From a checkpoint of a small image captioner.
Model: 10.4M parameters, encoder activation gelu_tanh, encoder moe top_k, encoder patch size [4, 4], encoder widths [64, 128, 256], decoder width 192, decoder layers 7, decoder norm layernorm_no_bias.
Data: trained on rendered scenes of toy objects such as cars, trees, mugs and chairs, 1.6 epochs.
Rows from block 6 of the image encoder of a small image captioner, named by matrix and row number. Rows with one number belong to one neuron. Each number is 128 + 24 x the weight over its row's rms, rounded and kept within 0 to 255. All counts start at 0. Numbers have three digits each.
After each neuron's rows are labels from the 100 images, of 14976, where the neuron reaches its highest value: "responds to" is what is common among them; "colour at peak" is the nearest of a few named colours to the mean colour under the peak. Only what is clearly more common there than usual is listed. The data: rendered scenes of toy objects such as cars, trees, mugs and chairs. In brackets: how many of the 100.
# fc1: MLP up (encoder.blocks.6.mlp.fc1.weight, 512x128), inputs 0-127
# fc2: MLP down (encoder.blocks.6.mlp.fc2.weight, 128x512, transposed), outputs 0-127

fc1.289:072133114179106109110142123122140153135110115136092121113105136165095112152159144132126155145117142113143154134178129117180087119161134143134138091119128134146143143099144131109126146173119154149092107113115127096117117115114152133190107122084166143095145131096119128108104170115138099171111120190171141135124117126125159138130099133130144104139093068113138122126141094157150099119166
fc2.289:115116086125147152176111139126106085119104155142140123153144129090143126131120128140158092107139174103103132155109134150084158147102158127093104147121115143139129102131097111168122150163136088095101134111136128191160085143091122090098177126092135101147110094139142077175111094130156101104111172120099106128136141169137100130131109119112116141137137147097128119133113121141137111147147
responds to: white object (60); its colour: white (31)
colour at peak: grey (68)

fc1.452:118136104126079115075130102140130153145094128076143141153137088166149104132133139107090130164111126130125125127157146083110135162138142130145156094122115158100132111156133105101171135102129139174165112084104113178132121088125152145160162132127169088114106107117137145153093133158136121126143159093149113177102147106119110138111166128103133128133153114114164137112104107160128119161171
fc2.452:102118129136173101152157145135138131150100131122134118150143170100148156130129072185131115103119153067122149125111167134133162150107122098123123133141091084131153126122147096157117105090142159123180102170118144088155163112123128110118123150113101172139134160138120095148142114071139110145090117169112126132171143106123142172147116140141150125089088134159133129110150136120120138126107
responds to: orange object (39); its colour: orange (28)
colour at peak: white (29)

fc1.224:147090081155147144132185125119165135113136132142129126122130147149175092134152100155132136122177117144128165139146142110117101119121107151118160146126139148129113152097121114126108122170089141136115177105110184156129119095177135088116114103134170085116122117120134097122112165084129142118131133154144148121086110124183090175098121159115100109128125132110131130162162108154144104096121
fc2.224:101161187137130133162126123146124125132096203164192116119125130105100159144106142109135123122097128117121104081147113136127129144116105109116121155117141118112104108136157116134167097078110088146132134085103100134163114179136111126174167125101128167134101146108134120099118093113115099126116146126126155101141132131103168115133095142114110121127130098112071122113132159127145099091156
responds to: white object (51); pink object (37); its colour: white (34)
colour at peak: grey (55)

fc1.393:116116112109141116153130130143173118127091069143105123166139098094103108086143131077105146097124136124144121127144139116168122106115145101093166137148139100072135115084151122160127105168193116134102123093104171148099138129150080132160118104131168166125119092137117116085139122154114122113148133154099106153113153162163153135130134114115145097125153127159119112132088113143123137137123
fc2.393:109161105127124128170135140094154128137101143131117171075121080133144115137103187144076146133128146102145186140092094134130171117118143093112127122142131149159173146140110120130130158118112131103142139145141140102159120135074135126109113151082106135140123180119110128140126143103108163137096127140121126141159154128072148110118167166115122140097087147108104132103163147158127152156140
responds to: yellow object (41); its colour: yellow (29)
colour at peak: grey (48)

fc1.275:097125125197126145129134133158125127140095127131125138169145153123121141123143101162130149107131141176144152114047164101135101127121150098166168125165122168135122150151125134183118111170165101120141163135104134100172144118135100153116129137161160173095138158134123144157130102146156112156078147138129109157147104165125108120113130117133129148107120105121118138130125176089103147128125
fc2.275:123125131127129120163135132100160153136139110145137168131122118138140094140132127140128092156135134126137115177171138125094139094103102121130101176087170092136103130122139145091141126104115172161127164126168142138079113136089141117071127095101140132149127126124112064114118178085101169109165099099118142095094118119147145154162161149095109115118115131159145138099130123134155099133140
responds to: orange object (35); its colour: orange (27)
colour at peak: brown (52)

fc1.268:137170132125092132144118137157130158143073110163142150118128123168093130067138110089155122131107150124174142185176164143127095145130133085111162089115131098100105148087131066124121127140137150130135132176116091114136115138146159103140129118121127108153127142106111140114148168117127098133072109114133108092099147137128140165119138141128153158127150138093167120105131103107136148119141
fc2.268:146111094134121119107162128142140061114158165101119111155089150127112161142142124176133126128164130153119114128127133129131155173063146137152128126144128105159133120159130168142141114105123059087112136139133132095094161101110128155128120143137145140101094135177164110121103097171097135095101170156094145147143153165107112117112127134143101116146140124169111129103138134118163110114144
responds to: count: three (69); white object (34)
colour at peak: grey (62)

fc1.20:117123180114137100139136153170155158112134143103135113143129115137123128152122130098138171130115116163144137094152131114092127099107126115139153124139136126133123108112119137188146155141171119144119128139090155165120147124102171144105114111156125129114132189159147111176162079116126147149104161128107051137180121074101127147136138168128117136078169144146152150127139099121131128114125
fc2.20:104089108139100152148103137143125148118129112101148114141136151143139119143133126133103123085155137101147125113137103126130104168105115143158098099150126089131111143113124100099097116135172120155111063146171130136085110164127133157093151143179175167119159110128142152157103130134155100113111091090148146148113111111131156116141104191147084114119153120100118119096127148101133166081140
responds to: orange object (66); its colour: orange (44)
colour at peak: brown (74)

fc1.402:104131116119096141117093123155199112125146136148104144114132107170147139079100128139136123108143138103155156155111154109129103114105155143163123154119096141117098154137125160147133125189093123103128163144122132137177135164105130132137199139124089119159160146128136145127109091134142135117092134137111162093126113145111114127137079125161168158146099134136099117093094126158160148155101
fc2.402:120141113143107146138135134115118158118141145079136081109150185134126165136088132141120126157113170138093142111117103108116118129135107136106122149167097131077154119135133075134124100119119088130145136093190162126123100072139117143089098102135102146053130107111132105137115118158131166146142090126123111112089116146137130142111156144083138127115150085117117129099155145112138093137134
responds to: orange object (34)
colour at peak: black (29)

fc1.256:143133096087140089154119133146135087132102121132123098132135123149103146132135113072119116120110115136162142110152100119144131132132165094111088128109096120108169143145140110119124101128126099167098159104147094196126146150111137141124123142161101127148097148117138099149143101167119121159103178132094103123075098118100135111161162098152139158120149122159158115187136141171093124137122
fc2.256:116155124098084159125124153145123132058140127109144116155130122102128142127128152149125111087163138132105131081140128100122095124122086132105115142134110135122161111165135138105119122110061131100125150100119143162159119085101140136105121108128124133076133097124107125072123160109096120112118127157134118131157143136153130202137090123116162123144084119128107163133130128134106187170149
responds to: yellow object (79); its colour: yellow (60); ice cream (25)
colour at peak: brown (87)

fc1.506:071152174150117127139145133138154131147118148145139148138137150082095077117114105100141138160118140157127096158146139104131086116109124154167151096125118121142154078138137112175134158136107143120134119113116138109133168137106136097083129126153128158138146160132162115097130092090113126112142132119106118065164137119160115174104136142125161096157119158133160105120089085121096128118166
fc2.506:161115125130132112127128102105073154072145119113095087111142111144115162141168136157136129118127114142170114112094154102110073171162092127110110152170111132124116152158107057062114149114118129107119132132137128125129090162107088171123126139100169126133139138093121156152105136126150156128118151107133110140118083150111170134135125118121132108124109147091130156174122113128108145125120
responds to: orange object (68); its colour: orange (46); brown object (39); its colour: brown (26)
colour at peak: grey (58); pink (31)

fc1.184:184105118109099141101153098101123129109143125124132150102153135120095145162072110131120116128146152148151184111166159128123148135175111115148127149107154151075131133120074133164108116164143095159124091136113148134132116151091088134104180148122133088109162071124149121096076128108133139118081117142127113094138157130130139104127150108151109116122112102122140157153119141148150126128111
fc2.184:072142140143113131129095170143148101158147108101194109165094133105134131120144141139140120117091122119134096130144120108153100141101131146112151140122048100150131122122119114125136116114099124138099172103128105120092122093173156105156094145155101166151104159133127125180126122157108141154129077118135126121126094116147129161089153123099122147121153145131112101112135116121115064135148
responds to: tree (28)
colour at peak: grey (47)

fc1.182:138107123099171153147112114172119146144157139129120159142168116144138137085166119067123151129099105087146157091171102165131141129115086121088165110111139144139126124117094121154156207115119109100127120131126130081138109144143130151117130123076132111127114135110095152098124127131113146119117112128142093129161138146155127145118175109134132151124158122172135107137112097113129145081076
fc2.182:122105162145077106067133124066146145079098164122114143095101128143119113144167129155133128128133141138122115138137134125122095156147166136155084163120117082116144148117144166135109131129113132130101115145109154113111155085103080118116125154176126105111098099105134146128119141115132126151118114131068152135090133113124129065141101114116096117139113151099096109090154114130128114160161
responds to: truck (26)
colour at peak: brown (52)

fc1.122:154100112108145162135168146137165100074158130084140156135130156114152147105122124165164161169129154163145100131105151120158098141131104103123152149111163122128140136118116163145136099121066156077121105094141103123150142102108154094120163111115129125078120124129143100135143105127089131139090113137145100083111138160088157120134113130119133114136140107112095106121147143142090158177137
fc2.122:117143143128133146127112115109110107143058111146123139093127137087088133119138119123105132095102176178133089099169086087121128115103140107151145089134129166077131117131121091164099138104126144117112173123133180155089132121142112155109138130115163107079153140086100110143159144170106131101148114119137132132138087146127156127115136155106142143117116096142153140165155118095125111103130
responds to: yellow object (67); its colour: yellow (50)
colour at peak: grey (52)

fc1.83:113119102136138157090161122140117160114112084092143117146133070121136120141114151138133141145119103137140147125149171150143089083139169134071163182126120142120109158113078078162141117097124093131139159129133087112118079100095157118128125141147113094112104154078118148096140136168140127126130117119119128171119153088130128156135095141113136139129115114067139120159111126147126139143147
fc2.83:071125138139112096129146129137116184173124112140095125074100111161133107132099127110140154128067126150149095143087127118110169152114112135162097132104184114149152099200113148117094109145117139119153109167129140145107182158112147157152149129146136124148147080132137140115138130141118142144122154147155116120141139111112155134155093132173134128103134145138130118156140169142117154128102
responds to: count: three (63); pink object (35)
colour at peak: brown (56)

fc1.484:140159160097129129149128100104119136134118154130136069107156138145136119178145130129147146131176086110132079138137156112144134118076166100133108129120096129123114113120145088126127163087154159110078107126125113140160134153138184140139101144147090067123150138166103083161123138122117136118127141118142118123162126122137111124162132155139143123160132106147133155099154167070122111164106
fc2.484:109134128170125105119119142148145135112157121159144130116135142153155158105108110119107063118114170148145140121167160125170169140181098133164092095115143096122176149142146133152181112146133111094198095123106120154126119125123118114104152135133169169092116110168133147142116104145155115135105113142128090145131112106131140109118084119147120168098142137146107103144109087142140143116136
responds to: orange object (61); its colour: orange (27)
colour at peak: brown (72)

fc1.89:103138157138097163135140161140118147153120128107147115094122120111105126136123113130149149154192121151124139132160109106152104104132150158116113117196145119115197117139111083134162087083143115126118152153164116150136109114129144129151127121083089169119105120133105153119110158094146161140137105116107158202137096115141138125087173122127123142146142110113150123133080117139146101128136
fc2.89:111133122112142075095170153141094150119109126116135170116120115113122070128150139113109141120115118131144101124108136139112070151119124094206142166143119107118126126110161092174114103163122092133131141118142172153152138123128092122125122142129183105155104132093148132131160113138092155144126127151126142103089133153099137131128065133143113107094140151146150141153145167134091144112162
responds to: truck (43); largest object: truck (39); car (35)
colour at peak: brown (51); black (35)

fc1.17:164137103162113157132157133107155160135122125077105175102147112082108144190088129113137160127107139115102104101159129118117156135133077134123149096112138139127180131125113083120157120190119139128078096123140109145117180120093158132126124116107148120123146136161156108111161140094101124138103129107127098132153107127134147136102161114139153135128091113137124113154165169109123106157102
fc2.17:131124139092138127123151160102108126077124151138172092115086160104140109133133164137109162120114142124177111160137117156156121130121124088114111148168080097099114101106135124083110128109155130102163140139155128118157135122102107107131124173156132154099121103075117097181144132123115121114108123164182149139127107185122134153137112120109146172146158122116142112145116080130131150153151
responds to: yellow object (59); its colour: yellow (33)
colour at peak: grey (52)

fc1.145:082151138148129121106147125114127127150138123120153135148174101140191117098147101173118103106160128102112099089152115051096134126116096131121091122149120084098131154076109141099123154146127144125107118110136112100101094120109143123150141122117094131099073104100150169122111098172124143119143127106127114129145124126104117139106163119152153173159113130140099112142105103127087161111130
fc2.145:138093112097137112126088150140116146105113135123115092122156186152104106168153100127137133135111147152132109105129123140148161121189141131105086120120123187155109168133127145137084110120132120138126109154114128136145129145086123103103069138172147135097172146140117089138131090150177084138095183144125148098125124141093150131149147116132103104151155099130137163122150149118137107129136
responds to: red object (42); its colour: red (29)
colour at peak: grey (67)

fc1.78:084109149103114167155053120152110152143138142141120109183168167140123109074124129174152133105123099134121147178121149081112151158112113098118129122090062090141135102145126151129127167140121145149112142148156110101089133154117146112117122123128087134167112089114117145123139148157102130131151097122122111119083120095117118143133137102121109148100150127119137111089131123151135130159129
fc2.78:145113187115152122148129155129180097131129121161102133113138145117157160191161119107144151141136153159118110092158111137124099124143144187146184130171142147140122150150140097104157092139096106119171141130141130178129143129151112147120123138156144142116083168137161150101126137147133076150125116126117095139121127196113123108145100120137137146122135103128162130132086130104110136150148
responds to: red object (42); purple object (41)
colour at peak: brown (68)